Weights of a small self-supervised audio encoder (BEST-RQ).
Model: 3.25M parameters, log mel input, arch conformer, norm layernorm, activation relu, layers 8.
Training: nadamw at rate 0.0015, 17600 steps, batches of 128.
Data: 39062 training examples, 57.7 epochs.
Rows from block 3 of a small self-supervised audio encoder (BEST-RQ), named by matrix and row number. Rows with one number belong to one neuron. Each number is 128 + 24 x the weight over its row's rms, rounded and kept within 0 to 255. All counts start at 0. Numbers have three digits each.
After each neuron's rows are labels from the 100 clips, of 14976, where the neuron reaches its highest value: "responds to" is what is common among them. Only what is clearly more common there than usual is listed. The data: simulated sounds of rotating machines with and without faults. In brackets: how many of the 100, against the usual share in percent.
# fc1: second MLP up (model.blocks.3.mlp.fc1.weight, 512x128), inputs 64-127
# fc2: second MLP down (model.blocks.3.mlp.fc2.weight, 128x512, transposed), outputs 64-127

fc1.227:117140192156128104098069125169153179125133126141107145177133156077156080102118124147103086117109135100118097129167142127144098134129136119118135092140162115156128132154119125120136156089125057
fc2.227:132151160114097174134158150118161127117098155125129158076107107127092162118147122109125142130126130194107155198132125110099123129132135110105108159138131137136146094100140092131134120119150140
responds to: air leak (39 vs 13.5); rattle (32 vs 13.7); pump (31 vs 12.2)

fc1.52:109145105149134131104149108151114155126103121087152126176104124078107119123134138133112142137151151126065143058105138141136098102159124088155117158094103166133127146168137112135116154159119081
fc2.52:163132103138130162110142140084137139107130149134166145134087141117151122099129121144187076087127111100174133143126144106127136127084117114112067115128138112116123152125118131133106128165124118
responds to: piston engine (63 vs 12.8); quiet level (62 vs 29.1)

fc1.362:097133151111128154079115120140123120190174142122154143139132160117187146187127089158087097095109125127120142105128098102149115121132128102133130127159121127148109155148117119097108133149112128
fc2.362:100159142153144138089161165110185116092122131111119161152125125104159154123111158179113110120110141135120098124174109118123140150117127105104147133125086149135077078142101083091114161163157183
responds to: piston engine (56 vs 12.8)

fc1.110:104199171131096110139102110126155086164129098155116141177137138121108152131098091117116125136125133114103139121161121094136129094103101114140141096086140125087131166086116080119134140093109115
fc2.110:168101089112156108113152152130141145136136151130096123089115101156132102131123127113134134142144156157156103144129134143151116147124153163087166174159102124139112131119137159152106075167132133
responds to: electric motor (49 vs 12.3)

fc1.186:145121147175118132119127090166098134114131121164105164164160164110127144141122131117119114107146132144147148124117141108136149097131141134159144121125145112096107174145144109111140115118076112
fc2.186:105108107163088113140138138094098128165072155147131158080108141154139099151114164123120139133114125117060167107064121103127114109091148113140124132127124127151144144175145126128107123109110120
responds to: piston engine (39 vs 12.8)

fc1.446:092151188146130164101140148162182137105113110138113136132137127091153129164096104182097078123124131102123121138148167085149129090116144077132095111130153142142151126112084107100158138099130105
fc2.446:162123106116130131138125168143125139102117171147110181099119145136134106135115186108123142101145162173161143113179116138121120174138148101115066162149159129135087104141129104141156156153112180
responds to: speed: slow (71 vs 33.9); pump (58 vs 12.2)

fc1.2:133148146135110116120055122114111129099152156162135136122151164099109137141137124125121127130120097108069135110135116125094095112132111108175149123151142162137145136081147139119207112137118125
fc2.2:181133106123136142113145155137120156107112120147153161085111120103137157113142127190122130145100123131092137099128157143148122116109133084120124151163096142182114129145128100144115175138161164
responds to: conveyor (76 vs 12.5); reverberation (71 vs 35.6); text has "room" (71 vs 35.5); text has "reverberant" (71 vs 35.6)

fc1.81:109137108132088134099113116147140163146158113126137142146114114145132122155161118140151110108135109131146136099111134118148164130091111112142116133152117102083140158115142145127132099090111065
fc2.81:133133132118109131133080090162116141128141133128164167136138111094131119103150123113145138156137082157146102159147088089139112136117115078137137131139126112124141084132104105143124148151147135
responds to: electric motor (58 vs 12.3)

fc1.143:100142130128154198119117128132110114143131122102152136139193150090159099160166129107130137146145127135128143123153120126116135128106137120142125144110145106141117161128106157124133121147126121
fc2.143:150104176133111166097122185129126137133152132135104095104111112061147128133133165113141128150128095127118126138135163117124094160164125127139123102151143129144094120116137101164118142137106107
responds to: speed: slow (74 vs 33.9); turbine (42 vs 12.5)

fc1.74:112163184124135153099086126139134149132161095107155099171127123127155139131123112157069079131153109130114101080158139120092139158138130119162145108128160101123088150108139115127140078073130130
fc2.74:087154138165125154134130155120104124151136108129095134107126134071093160140151108118104103153145166087165135125088082149126125102105143140114140092107122144124143099107133114135132156155143093
responds to: electric motor (59 vs 12.3)

fc1.156:140189122115137162118087155122093130139114137138145122122168140101119110136148076130134134130141097116111125072131196125116130087170149116132161166160157137141099151149094125142117150071132086
fc2.156:159160127082140097102151149132100162133115145116172159089117163105122150103101156151169118141084154103134168078118113100158175110146076160141162130118120101108162157118124123121133148112129123
responds to: speed: slow (64 vs 33.9); compressor (44 vs 12.6)

fc1.263:122134162113121115087157111125133145127189108146130123143129152086163097114125102116134117122120134103125113061109135148131141125160062096166111132149169096112130147155119148160145171129102113
fc2.263:089153153116133115160146119097129125095131127140123094132161091100110128120136178165149125073123160128123120098081156138136142124123144126124112107124107151134139147082150161138139062121130079
responds to: quiet level (70 vs 29.1); speeding up (67 vs 33.6); conveyor (66 vs 12.5)

fc1.426:103138107121123143092104124128127137150156120125155138124157180114168128175135082129112100127148155113099136067080141133113104108153135141147146170148173111148099113152131122122174130111133098
fc2.426:125123138140132106124156097131131134106138129136122151144116153141175111109132137129133166148087057138203136131196129101150101085084161119088155137117102109147126174124133151102106147135147160
responds to: piston engine (38 vs 12.8)

fc1.70:141133092098202105124131103137121158152156094151164113095164175115142110157147127151136103129165140079137105058120167111119105139113114157140139131132113158108105164164139154131110124141143120
fc2.70:163177134098082131139134145125157091115109136116165109156146096102134100139124145147118160125149148144113125069108161141104111090157132161139136110144154134118139158116148157114128103091100131
responds to: air leak (32 vs 13.5); pump (31 vs 12.2)

fc1.422:138123149133149128132112097153149133122140143110140121154117110056135100117133113154123099140102117102072148145169113098134113090121108171145187121108149133107133153147135151137114104110126078
fc2.422:115100129108089124135111129149106110131157140091121114140082128146089154160135131131115133118151133177178139147134129131122157152159120080076119148131136123123115096116088066141119127170163135
responds to: conveyor (78 vs 12.5)

fc1.283:095116152157178143126117117173109088158165092122131104154132116084154150128124095104131101165144118093118157102122137141161103106133131145128119134158144120118110169153129137158121114119118085
fc2.283:134097160128126136126145157138116144129132114170120114087121113137101113156134145158134096155117139142150168163108115131119104153089174121162086111165111149154108131124146084097126112131100167
responds to: state: faulty (83 vs 54.8); air leak (35 vs 13.5); compressor (32 vs 12.6)

fc1.364:114133123156155151113094099174099134136105082116156118188130130121113150140121118095107108144101133129106142128144116104126138133133149126179140144152128117173123170134108126144159131147097096
fc2.364:141117136124168170118089132161140130157109139117143158137127116085142078141174154121116127131144093192136130165143148116129120155148142110113128143094147101149119119104140144152118117154136126
responds to: piston engine (54 vs 12.8); air leak (33 vs 13.5)

fc1.310:129152142138134092096071135128139134184147119096156129162137177107131129141162162128139134135112096126128158090120099144123118141121144106184089137137163125128089158119132100123116132092136100
fc2.310:125180120060114140086120101109146136150100100115123147150114117063088146142114145141105089135125180114157124120142148173134146088140137153124131141148148128087111114108145122144101122119146142
responds to: clipping (32 vs 7.8); text has "clipped" (31 vs 7.8)

fc1.450:081153103109113149127122110105123161131124118136090184115190130132158077154128162135104111129174098096138109110115129110107149133141154132148145136139181105110129127157142094155148083090110125
fc2.450:138117160147128131156113151144155065142143128113134084153050117107106198136113100139108133141092109149132142161107118108146099158124114103123103141119099136088117125119108094128115176179156117
responds to: conveyor (66 vs 12.5)

fc1.434:120137133115134154112107125127117099138120103106178164151139128104153153166161103144090080131137127157056155127128162112112129142137098091157118102127134094108096103110132111126126116122091110
fc2.434:117149112155180124121095112145114129099099119104090150095143119131141141156155122137088179143108152140154148136138143108130101076134134186109094138150114170162128105109139153121125112157109156
responds to: electric motor (75 vs 12.3)

fc1.491:116139139137127155105095126133113110157118103132173164156138190105139137157154084148132113124059106113071147133082105120139079114148148116152129103104126167156127145116145095108121166111138128
fc2.491:153125117166104132123109097133155103157144099109159143123071144132142162149125105118094150153117171087142110106119150146107166134157141104088093105131132124132120149118163143154141109101139092
responds to: air leak (38 vs 13.5)

fc1.483:109144133154122156122131120175112137140132101099166155181125160112114107136139117164130118096106099118130108061139145135125116134157126095146134153121165099107144184141137138099180111125097089
fc2.483:099157192104135122161082172106117133078180178167109107084112122149145130119122144131147127129109121139094145139145129068098151145155092159126095104153169123153152111130104136154156133100100118
responds to: electric motor (48 vs 12.3)

fc1.171:146134184175143123126068103148165126168114130151143143152150149125145117138085107186091173132105123101112142116157117110094130107117156076131135136146128126139129167086140116099126132137135078
fc2.171:156131127120132095108144133110111142116124127155148127066087148185120182131071074103155154128113130147139116129108145131149119156097148163107087126157122129146129116161156133136109139110117133
responds to: piston engine (74 vs 12.8); slowing down (68 vs 33.5)

fc1.126:112132149117135121127152101171125135124168124095155138176138129111156160167147060121075100115174123132127099106136129114132129100178120109155159165110166129105119091188124117088140160129118130
fc2.126:140131091099105142091170120149153103131163131146105127102127099139114117159110155152161131122085127163111168101130106107125112102098110109131132123112136137133115196121170091106109129177140129
responds to: speed: slow (69 vs 33.9); gearbox (63 vs 12.5); electric motor (34 vs 12.3)

fc1.279:087130128147131110111120102142123163112164121113158131121178162115139143147112143098109161124116094104144142120115136105117126130173104121136124126136142113117137128141142174123186142116132116
fc2.279:126099151133162106132118152142100099137122130169119098092092184119142122111167129117151147127096146087164102135115083140106124158112171109175098096124112128133095150147149169071116114114106162
responds to: electric motor (41 vs 12.3); bearing knock (32 vs 13.8)

fc1.158:109116147164143136070096115145095149110133104127096091160142121125147136144116120118092111129132119079141105125104136104142075132134069159162134156146151132175153160168108127109166097110108137
fc2.158:159129135124160132139195143117113096124159120152089155102114168161120123116160079121133117132134112106111160150126139161137108156077094126144156141109123092140111167103116105121117139140141109
responds to: quiet level (95 vs 29.1); air leak (37 vs 13.5); machine: piston engine (36 vs 12.8)

fc1.77:085144138122126142101090105150126154153114126131181126147119132132118122160118112139097110109102078134129125099153159114119147112127112134129158148182136153129116107140107129136145094158141063
fc2.77:113116099131126172149097137141140117163115128152123131107139141119117083135166158106135138132168103167133115095099109168124088121127174113127106141121112126085103128135161123128102061135113106
responds to: clipping (32 vs 7.8); text has "clipped" (32 vs 7.8); compressor (31 vs 12.6)

fc1.104:148110151155154114091131095124113144122127108149149145179127193112171152135144121133102096105105126112093104113129119113160132142137121119178142113121144149146105119126140111096143178158130125
fc2.104:146149105126125092119117097135102101123146096161144129145120184105170150170092151150120127140138176117178137121110114150126158113128128101115110095125120176086063133089150115136120150158112108
responds to: air leak (42 vs 13.5); grinding (39 vs 14.2); fan (31 vs 12.6)

fc1.54:120134110124101144125174071163114096160127131101144134127151156101135149182161096118170132154156130141088123092097134114129129096115103112132128145141100142126100169110116133199119146149144126
fc2.54:160130104158127148130111139145133138154166139127130133119110134116102151067127153147167113090133132167163124108127138090126125103112119120126134135185128069120143120124109105122103167127085132
responds to: clipping (39 vs 7.8); text has "clipped" (39 vs 7.8); turbine (33 vs 12.5)

fc1.267:095148123120144141099106117186147118152131128150167115166191142071176143143100137169104127143108127074121154121104120104145079116141091104136162123148101110143097116113106132146155143104087096
fc2.267:139116102113118117129104144119107174123129143112118117093143127145119137105122137149088142151100068104117110129183139144128129098127085152089121172107125184116181157137160097184108106169139109
responds to: state: faulty (87 vs 54.8); grinding (41 vs 14.2); imbalance (34 vs 13.8)

fc1.504:127142095121168114128115102151126103178129085096172166140132138124108142148159127128157108132171125164118130063143122076125132138124109168160160139150160103123084147172120148126144150136101147
fc2.504:128121131158161095158142143109124170085083128112141159138131159106141157089177130127151140075116147111120127114126101158165175133150108129128125154109094100137137140126124159101170125125115138
responds to: air leak (48 vs 13.5); piston engine (36 vs 12.8)

fc1.105:125161150133108122085087103159119099118167130109125116142135149071151088165171140128129136157136101116112095134103105138147097141075108148172101130146156127121086117156152130094161141078124130
fc2.105:120108097142130129098129162163074143126095159129178120133114130081141184108106129122110122090138145125190121145133118148164124112114139128119133095131135125172094111149127134124113160132132119
responds to: electric motor (40 vs 12.3); gearbox (31 vs 12.5)

fc1.488:105130135119130140107130087132120171117102124130140200122183162104124124209123133095089102145119122140117143124101119096117154095123139136123112159136093136111098140169102115131139108123114122
fc2.488:118126125135178124132147146082123121132140144116100129133086116168182090112139116093153107134145134171128159121093088147123120180139120121159130139124162129149078099141149147151133129138113127
responds to: piston engine (77 vs 12.8)

fc1.134:135135111118146138137107113157131131112123132140119152109164105108152132153087105144097136140172086105093140100155134033114080146154128115130147160129127127095118155122118153158162120144112137
fc2.134:130116137163112099086132151123107145143148139111144105170135152109110112137109159142158084127085153130163114142132136168142176143102153151134142103115158179105125085167135127126087142089127094
responds to: speed: slow (90 vs 33.9); text has "room" (74 vs 35.5); text has "reverberant" (74 vs 35.6); conveyor (56 vs 12.5)

fc1.370:130142160116122111111098152165143118120105143096208106113130119132174125172159153167128149133088095107120180094130148130115104137144101116138146108149143120112146135122127108118141112094105096
fc2.370:124147112162144137107136127143113133117136104129093116153139155110135135130098097135108168114174178126169100103125123148132093098153152132145122106132093108133097156160136125123135124153110073
responds to: state: faulty (91 vs 54.8); rattle (58 vs 13.7); squeal (32 vs 13.8); turbine (31 vs 12.5)

fc1.490:118134112150111125119135107127103089142166133128148122213127124084123102141122133125094135144140171137129137115099152126083124127174115075139120150091098117096123143137088113150117126135139127
fc2.490:149119175139108146106103126102119118111136081179124149087125134180153157086136123112145140145134104134127118185146130136117098121120140159108116150133148106169161107120137146124127101080129177
responds to: quiet level (67 vs 29.1); conveyor (32 vs 12.5)